From a checkpoint of a small image classifier.
Model: 7.46M parameters, 48-pixel images, arch swin, norm layernorm, patch size [2, 2], depths [3, 3, 3, 3], widths [48, 96, 192, 384].
Training: adamw at rate 0.0008, 8900 steps, batches of 512.
Rows from block 3 of a small image classifier, named by matrix and row number. Rows with one number belong to one neuron. Each number is 128 + 32 x the weight over its row's rms, rounded and kept within 0 to 255. All counts start at 0. Numbers have three digits each. After the name is the row's rms in percent of the matrix's.
Before each neuron's rows are labels from the 100 images, of 14848, where the neuron reaches its highest value: "top examples" is what is common among them; "peak on" is the class under the peak. Only what is clearly more common there than usual is listed. The data: rendered landscapes of hills, water and sky.
# fc1: MLP up (model.blocks.3.mlp.fc1.weight, 384x96), inputs 0-47
# fc2: MLP down (model.blocks.3.mlp.fc2.weight, 96x384, transposed), outputs 0-47

top examples: snowy peaks
peak on: snow; steep ground
fc1.175 132:193158061168135123156117136163166134094147069107088136127122115096170146135153171124156108132136117130156131105164146173093135189162132159112093
fc2.175 146:133185128156127118178141160110103139105103126116162106187181146162118106103139114102138084084160099152137137098102138120166108073095105110193113

top examples: purple alien crags
peak on: steep ground; water
fc1.94 122:094187121102121140115099101080113147111163182115063174133120109190157126136159198039153074068080135156167137135140152158126145118185130121125128
fc2.94 118:073128131137063085169143125095084073133129104121170082082086158128156172143114108144127107115103169060098166125125164140134115102140129119127088

top examples: noon
peak on: water
fc1.232 120:158136146077128140090129121146176131175185155095052167112142102114151131163120157139151098105108098114133072149144120132103152152219174160102128
fc2.232 120:136063172163090139120146133206115082136105105080170118097076169143122179148130119158145164151177143119123131194063094138064132151115161100134154

top examples: water; dark volcanic rock
peak on: water
fc1.97 128:159123109131193127145125129085181158193198155149106112153167105130136106114127150113109148108111059145126080136140104105107158131172085116099122
fc2.97 139:081128143089160122181062159125163142160159095153113122130123126083192120087085131124090140086148077107184154102181112131076134135157114149130068

top examples: water
peak on: water
fc1.290 110:112166083146148131097116117117150161095145172115078187114149053151140084135142161071159144094080140132146134118161139150134134178161112188078129
fc2.290 113:136191163114134105183082161100125109140142109159127068131175179130165145116072116160096083123131109130145095102123119123131112052121098104162124

top examples: purple alien crags; sunset
peak on: steep ground
fc1.221 125:139182156141145086137087138087129149108128160091095149153132084184110122143180100146143129153090122102124073117141225112162130141135151164121161
fc2.221 144:106132104185092162121106142100101098087126123123116160104192154194169117181133133091180117146132154120102120134142167162148128117108097097150200

top examples: red mesas
peak on: steep ground
fc1.370 018:151127088156158087141126142148100105159073166104125103129139131096203155090093095091192103138112168130171166127162139152130122180107141093120141
fc2.370 019:082113115111106146149100133154067140167136128107133146131149165100124099089087155075129146114118094159052116074139093150109136066150200101055093

top examples: desert dunes
peak on: gentle ground
fc1.163 077:063111104157128153083165139134108140159139166167174127110124089083108092125077155096083152143137134097185160107165109123138119135125143135042133
fc2.163 062:120155083129101114160099149116126075160189103131093093083171123094170091120133098180091134141097174056063161115186166187128149085154119172111146

top examples: red mesas
peak on: steep ground
fc1.288 104:135161135095118085152126159083108195162086130152159112159154120124118121136120117171130082141148092126135099073148144125210091104102179118156116
fc2.288 114:175090146093159163139119103121128098150145131168155138150107147143125146081150179124129122088184132179143172165119085140068148112123061105166135

top examples: red mesas
peak on: water
fc1.353 089:073145095155177189106130150121155148082134122110110158132186122099137071148115073061106158123113090150120109115144164099128161170129129116061164
fc2.353 088:151136142054180146122066139094168120145167108173081141123121166098191128106150162147137145068131107181146115169134075116134159133115082103140095

top examples: fog; snowy peaks
peak on: snow
fc1.119 059:078090138142093142081125123110145130136122119187150137126145084109077110162058115100113160169130117072138099065141192115167097188130138118121150
fc2.119 038:090142108018137117143051108106135142134136144157120131154130155093151113094169064126158155138123149144103174113139161201137099064146124138103157

top examples: night; snowy peaks
peak on: steep ground
fc1.169 023:150073070160122167058083144124078163189131131151102162159093097147175078120130105112172128134117124152106166145144120094128069139149151163145127
fc2.169 021:130155076057152121150103156124110134133120093062086168107171174130128119075168066153126132103128146113052133184080110109129114100120172110077107

top examples: clouds; noon
peak on: sky
fc1.285 109:144119107041115196087119171153129129117174105137111200111203152162133117133068120153167064071137126118135123113156079143125089134170114177143136
fc2.285 101:165088163051117137047134087127131131138105145109119150115094162081124155165138138191149137170098156187137109127110104131174126120157175128081149

top examples: purple alien crags
peak on: steep ground
fc1.181 113:146181146136149090131079122086141163133122158096076162160140102188117122138168122140127126138086089108117082137131216078157153138141156127109157
fc2.181 104:104131115167137157122156116107131108101137160141124165126179125167153096165148129107186093152137123106129143098143139132164153108141086125126203

top examples: noon; desert dunes
peak on: gentle ground
fc1.383 100:164140134106116157130176125165109141110124102153148151125184122101139098106104127169207052078190112149172180084163084117144091143132105159172084
fc2.383 105:139092128076167108110107084119157121167135165147102112163082119098143159138161205096129155159086120165171095148083101137106167101153117121053162

top examples: water
peak on: gentle ground; water
fc1.249 101:130174142068168112146130151085175173178162145116128148164137095132100099090133127140131084071144050123171120100187130081153148154194108160154084
fc2.249 091:118161100092160106138036099092166158162165125134073161149108088127127097129160157086081131144118095136163092112173146127092169183169144131106145

top examples: purple alien crags; sunset
peak on: gentle ground; steep ground
fc1.0 125:171185152118141129129133135103105149102135162092086190139156138197093101130162117165177088097115133120111096146136163114151131118143121134128125
fc2.0 130:060168087153076098179117113053105117134146133126118113091157179164200116174113115130176105160139144085088140119187190183149127089130118096169154

top examples: sunset; red mesas
peak on: steep ground
fc1.95 117:159187119063132100141114113071118162149105140164104085150152127141145116130173093110144058110095127177095137103183150150170139110123088094159151
fc2.95 129:141066126127166139123144112182121102125150150141172170102088105110095136076133151155079217119150163115143170160101100122065140176132136145100114

top examples: overcast; snowy peaks
peak on: water
fc1.20 090:068125108153146192076146138118100131149170163152130137092192091116116077144137114084098165128109113131120128128152128134120150142153096120060181
fc2.20 079:154159129100167133134072138092141079154180159163095104085130120145156117093172141198107135096109142107134177136145085153120147085135067153146110

top examples: sunset; red mesas
peak on: steep ground
fc1.220 108:110223116096114105136083131081152184116122094109082144127164124133172088132079135161184131132119134113135073105168127132196090167142147146163081
fc2.220 109:100085140116168168124108132156115122120144105152127141062146178077139125137100122116114150129164134142098116175153126141070146115096084111131144

top examples: night; red mesas
peak on: gentle ground; steep ground
fc1.291 089:115186124070136076106083143065156230133108162116096159189103106131122108132086156135136125133121104145142062092140167126181077137125178136143101
fc2.291 091:092107110091154169126123137129136137109112125193136158102207165111160100145097083098143127122165126143075149122171143131116113097093074139167189

top examples: snowy peaks
peak on: steep ground; snow
fc1.62 020:131088171142119127155080111146151136058144080113114128188200138163152132112133135080093121128125114085084154102159115166075107096151096147147161
fc2.62 019:099198123131099162177102100208104118167108113128184164149137129114074058108129120173139152148120133102164137146064127154108085127149139133091065

top examples: sunset; sun or moon in view
peak on: sky
fc1.212 098:122129148123187165100100175150145140131144151153108167170134138193140118132113194125118096132129073109194143124124099069118147132126083127064128
fc2.212 099:172051123104109160091130094146101156128098104080157166107128160138076129142163133164127126148169156151086126173130162137136126165122165100151160

top examples: night; sun or moon in view
peak on: water
fc1.375 118:145117133100126127066107113104178155169136115138090152140142075112133112163125180135118150170108105135122052146121128090158138178164172125074150
fc2.375 091:108104142145122134098219112169146139123117155142153165119164086122120079106101107146210097133152103105160192067143103101145131139171121168111085

top examples: clouds; night
peak on: sky
fc1.31 110:188126078155118155103126171144145137100141061103119150121109130100087108104173124133134108124173155091136137137144121122183098225131162133094108
fc2.31 118:146150090092130155101128169098119157098098122159147144199108186146102117145190122082138035082200118153168157137118138119157133107097117078129140

top examples: noon
peak on: sky
fc1.18 121:081134126082136124145081186125126141135168132090137184151069139184058136081162139103095070067150133039175176149161170149137102158144169163120118
fc2.18 135:151114138076122110089127065105141109146116151189090083119122141074190160156113150147142132173094138191138085111102108128158136068139107097073159

top examples: fog; light: night; desert dunes
peak on: gentle ground
fc1.56 066:072085102139118131088149159142118135144102145179168138098119102071087110116063129082107138154146132064170140099148132123155107139122155141060136
fc2.56 052:105157082103091111160060115111123108157162106111103107100155111082182114129147086163119163158121178055081173134200180223107116114159140149117164

top examples: water: dry; snowy peaks
peak on: steep ground
fc1.313 022:139049141165096156105111120132140055079123174140143176122114076132174098124107125066150133076109121136168156156160121129148138184106115081177144
fc2.313 019:113179125092134130114170109037124127148115149100072137105193132155167136104101106129106134105163093107111108123092096141094143136074137167128125

top examples: noon; desert dunes
peak on: gentle ground
fc1.182 107:099165135086138144164139130099142152162174160155132154165137114114106102096117128147141080086158061089191154079189131140139146136176112186134108
fc2.182 115:125090122121156130126073139130171138169152116125074175162127143146118146137126119045087125123150072149122070161101145092076181174161147114121141

top examples: water
peak on: water
fc1.208 093:109140123148130100110081127077141143160138107126094130122138115143107130159137150109087171174125112136095041147111188113128146148139151084104178
fc2.208 096:142151120072185108108130101142155159130125181141123151215082072122082157109178133170128121150077112125144128076103100148119133123137097195122138

top examples: clouds; night
peak on: sky
fc1.139 105:183115102155096149085137164146158120117147079084101142111114124141125129136112186125134145130147155073173075150117093094145110249166164138093080
fc2.139 100:124107123132190128130149192158135099104147143149169138173050115161065167068173102108071090101171137105126194146075104103127136157107121141099133

top examples: clouds; noon
peak on: sky
fc1.306 094:198109090127123190091182106144120144127115084223116135140255126096156087141099133153166113131140135155103112124161092135142098129132081117154140
fc2.306 090:156161120113111098138119066096142138124107105111113085146081135106167142169162154122150140213101152169137077138100111153152152135119132082110186

top examples: sunset
peak on: steep ground
fc1.124 116:167154152045110110106094127100121190153113093151121128181130129093116127147141138155143087150115109141127068102140178121195081117115156116133113
fc2.124 133:130119076131145182125126174117108121089144125176149193093196122175124083093112107096116151102155140116082163143170138141128120145112072123166176

top examples: night; sun or moon in view; land: snowy peaks
peak on: snow
fc1.380 089:167192092110100165100089135107102168105115076166119139116224120120154061139121128140141104099140145157126103125167123144173100145102139095168125
fc2.380 072:125129154047135123142167083151134150131095088110139140090050178044138139150115130177129163156172172111123099144133130150111126163133200140103126

top examples: red mesas
peak on: gentle ground
fc1.92 111:158208075110112146105119101104106171105114077159118101103180126071153048144170109113149110095132159168115141109171111144183112148102111086153112
fc2.92 118:155094150076115135101164085180119128127095126100158136100042143075118153134148145206128156140142193122153125147114111165099123154110198153101104

top examples: red mesas
peak on: gentle ground
fc1.138 081:116190089145138155115116160166120152080127084107131184146150113122116049144117140145180114110133136110150122110138124115182087197132135153109072
fc2.138 060:129167087086144150164108096116117134075168106143151147145108183087118128082166127097042118124150143192102140144141135143104175134099067112124159

top examples: snowy peaks
peak on: snow
fc1.156 093:130184152142108087138116145116134173145126113070114148154105106187101118118080203153151118115148114090175099141105111106165103153132212160142043
fc2.156 096:090144094070174154137124086074135151122140144206129141098153185058172101127123130117139168121159136200108130152169127152126149077091032111150150

top examples: night; sun or moon in view
peak on: water
fc1.282 115:137133124090125105077076144067140162179132127132088142148140108149116123143150152099090127140102109136103045164120169090162149156144179096085163
fc2.282 072:138136108111151107106165114129149146123116163150119172146185059152136079112140131156182108141092117114140165060161108101162134108165095191123120

top examples: sunset; dark volcanic rock
peak on: steep ground
fc1.1 104:143157120130193102148132118052120191172128144152086130148164057119142084130111154117086131133096099150110076127135127094149132132154172131084128
fc2.1 096:070134139118115079146132142106138135166112126164123156086166093157138089116056131124141098140164092113122124087160174092162113150153164117142088

top examples: dark volcanic rock
peak on: steep ground
fc1.190 110:163157146081084091135096153121123145176111096138126109140123117131128142132125132157143067149116135056152105071153164141185085123124165152147113
fc2.190 120:156148108085137179127064109099107100118169128163112140095169145145192107096143144140158148073131157150117190155182110180098116097117037126171128

top examples: noon
peak on: water
fc1.295 096:109123144073128100147122148137157118186171170151103158150150110193128157136087083131107087141089077070088079088142195140097124106188139167172194
fc2.295 091:172068132095125135119121059198120110136126150070130150088080134102110149126184120175131167139117153162079153175142129140057154159159145155114147

top examples: snowy peaks
peak on: snow; steep ground
fc1.328 019:090117188169099136108083108165140139062101161185061140118077137117174128071168098114133148088152149132158117108087132066191128120124130125128150
fc2.328 018:153185149088178155154175111123158078120106106106130146104111140149117113143115131166146153125127145114132121088160128046115170137142134104179109

top examples: noon; snowy peaks
peak on: snow
fc1.191 114:151149118161134127164103154123134140146148072087112102109125148077181110138139188145114144107176095127174118154123100113104157171111164092092072
fc2.191 119:135092146126158126140151164171159161114135095055129130135095169070080177136146029131067126091121091127055102139098142075117140147150139165131123

top examples: desert dunes
peak on: gentle ground
fc1.207 092:069118086136116145126110152097114171093126104177159157133152136148141064117103100072128142161164116119173140054168186148182108164096090107155141
fc2.207 064:124098141184113105203153124110092124172124132120167114054086174113083117142111138169132143153189147065094103172158110150104135107151149073165127

top examples: desert dunes
peak on: gentle ground
fc1.99 081:057097103145106138076142122129097131144102151179161146098108116087122114131062161088095142156132129070179145095137151121152090163116165134086141
fc2.99 081:087156086109092111167064103105136102158153124128112107098137111083175111143150091160125154167090166077078152127185184228105132106156152158116176

top examples: terraced slopes
peak on: gentle ground
fc1.165 098:118190116078160098095105138107167243110105142119084165170127113081120108118103153121162123129136109155140075115137147119190106156136169134117086
fc2.165 087:100114115110163148107137126147130129124099126199140169097186132115130109119110112106119132132169123136081144134141156112129120121100130134148173

top examples: noon; snowy peaks
peak on: snow
fc1.338 106:101137108141139187113172136133131135094160156149119176098184086116174069114108150093220094071134122146170185102194115152099124120154076175146104
fc2.338 122:138144133086161079120151093111137222135129175130113112165054125049101115134199128174126109136092122135146105104150112129140136095135149158078134

top examples: water; desert dunes
peak on: water
fc1.284 105:137166131074156094154107179093170169162177134119101154181122087179103119084146129106099072068147082115159112116169150076147131172174156159115096
fc2.284 096:101194109128117095158087122092156140148159115134101149122119060118138085114126146101101109140110109094160127082184140120146148183168135160102111

top examples: fog; sunset
peak on: gentle ground
fc1.248 102:117127107144116121156096176153160119169163060165168105120110133102138132106101148150082145134177107058185101088113115107109152164115150129124099
fc2.248 107:077188129175103102197111115094096149112147095055133082104130139131143133143128070171118159150085132092028112130158176184153102127136165155161132

top examples: snowy peaks; light: sunset; sun or moon in view
peak on: snow
fc1.373 100:150127104117153198090167148151155134124133100164106156129204134113125099145138048081123121114138084150087121135149159077116165164144076104108187
fc2.373 088:118146112088160111187097093064133135164144139150098061109116158084194099142135158203140147106119135176144106121184075175124132048133068117169103

top examples: clouds; sunset
peak on: sky
fc1.184 113:081137122138100152089078131086119137157141090101113121095125134103155087157099176126119169144184136133157065171121115153144115162108186080106126
fc2.184 122:138116133099167089115172120163176149124122149110136137180044102065044186117175095131091144137097115135118127111067117085127152152153134191086155

top examples: clouds
peak on: sky
fc1.224 018:060136114116124163137158125104183142121118185102149133158137101156175113075166079103120143157173107096164115160084110168166123141093153052113103
fc2.224 018:131142132093120096176116085081148170116097194137106086091181126145097172142124115125114187087126151088150143114142097142130181176130079181141132

top examples: snowy peaks; noon
peak on: steep ground; snow
fc1.166 119:131164129122088069163070141109146153158115111096107110150090105134137143141145139157118116148104138048157091072148207138154101144136191164136112
fc2.166 137:131155099102100195099090116122094100080114100162131152085207149150194106136122123137199143104130183134120160118149124206139097085089070124182159

top examples: sunset; red mesas
peak on: gentle ground
fc1.46 149:092165073135216145175116152113123199093114167143143176218144076121104039102114140126118142118129115143138144124199159131139122155131124167105120
fc2.46 206:100118091153114144134137152118085191093090066124185144131112151123095105142138106151117138148170145120080105155136158142183079165056194099198132

top examples: snowy peaks
peak on: sky
fc1.96 123:097108090129178194122123198145141108133183115169138164178122136179102111089145113058112098092153077095160175143144133079113163166137078111067164
fc2.96 148:158095141102115175098145136124099153134098126143141171098169165142113087159124147134174074100204135134140116171145123148137119112106132070180143

top examples: sunset; terraced slopes
peak on: gentle ground
fc1.170 101:100183098106161113139134174103128249100108128106136185156128109092121081111087145131141129121171105147152093092125143117190080159101173150120059
fc2.170 102:120081141110133164112122091136118149119093096131143164119138199129124141147125139115137165112170122184076111177125135138101118125063144086213152

top examples: fog; noon; land: desert dunes
peak on: gentle ground
fc1.217 096:113143165159193128174071162138175142134163154148115144191127118145144118121094167144099140150121024109195099088130141084106179150134146171096131
fc2.217 075:138087136144064132125166102116087097133137079061165107079099152108090161150150102209100123113134146104036146167124120143120129139160181145142131

top examples: water: dry; snowy peaks
peak on: snow
fc1.89 021:171139168172093087184156094127149147157155110173125162122136162111181112138099075115146168059074129129117152152180145149046125133073143086084144
fc2.89 017:069182170127172185170096133128098122150132104118179166125185138112128051084112110112136141132120121137090124164095193138116146120171150119128072

top examples: clouds; sunset
peak on: sky
fc1.98 136:157115119094098155078098146110144145148134077112105135117142131095141113148127150143122136141134126144152054144136094117177114197142165106099142
fc2.98 120:154096128110144132086198153182157153095113137119184135172065095098061144099177103125136107120157126119170191114084101079137157173133116175075117

top examples: overcast; purple alien crags
peak on: water; steep ground
fc1.63 020:094059162131134156107109123158192110170125108176095130161110144095184139084108141042164118148118153079087099134168108141138130183089098127178141
fc2.63 020:091205157128162090111080136155120141124101220115174181078152114069156139174140074182104150085157075120121163123102100127114144097115122166138140

top examples: water: water; fog; sunset
peak on: gentle ground
fc1.11 086:072120136133126128065129141130122145153120143192136168109114079117137120144073143091089132144129121081176109075112142109179082150112188127067134
fc2.11 052:099153071096100063172087094079130121138139169121120104128111138110126124132185092119101164150083166089049188153151181141111147102151132152111178

top examples: sunset; red mesas
peak on: steep ground
fc1.7 118:172127118065104101089089137098118174167100127161132130163128126122078127123149140139142082151113141101146100087144172131213075127130140132134122
fc2.7 117:140148077105141172139106134095101136095154139149149168105179141153127092092140089097133146066143147140084179138176146156119116111119050124174148

top examples: desert dunes; night
peak on: gentle ground
fc1.22 099:084129074112171169147123190117124167099103108217154130185162154086141082102072118088105148124169104156157148072146115111147117132088068096104127
fc2.22 088:138097129205061118136159148116099126112125116084152135082147197194106156161106094120143137142160166076053097173099169125121112125104115064171158

top examples: clouds; noon
peak on: sky
fc1.322 118:138140107091110150066086122113144153158153111110080129105151129118170099163136183074161148108118127146153091157130123150101137159151167099116111
fc2.322 093:176081154111148118140151159158158075139139114095157096158066105127071194079179117132096122108121098155147171160066100086081167125149136142111127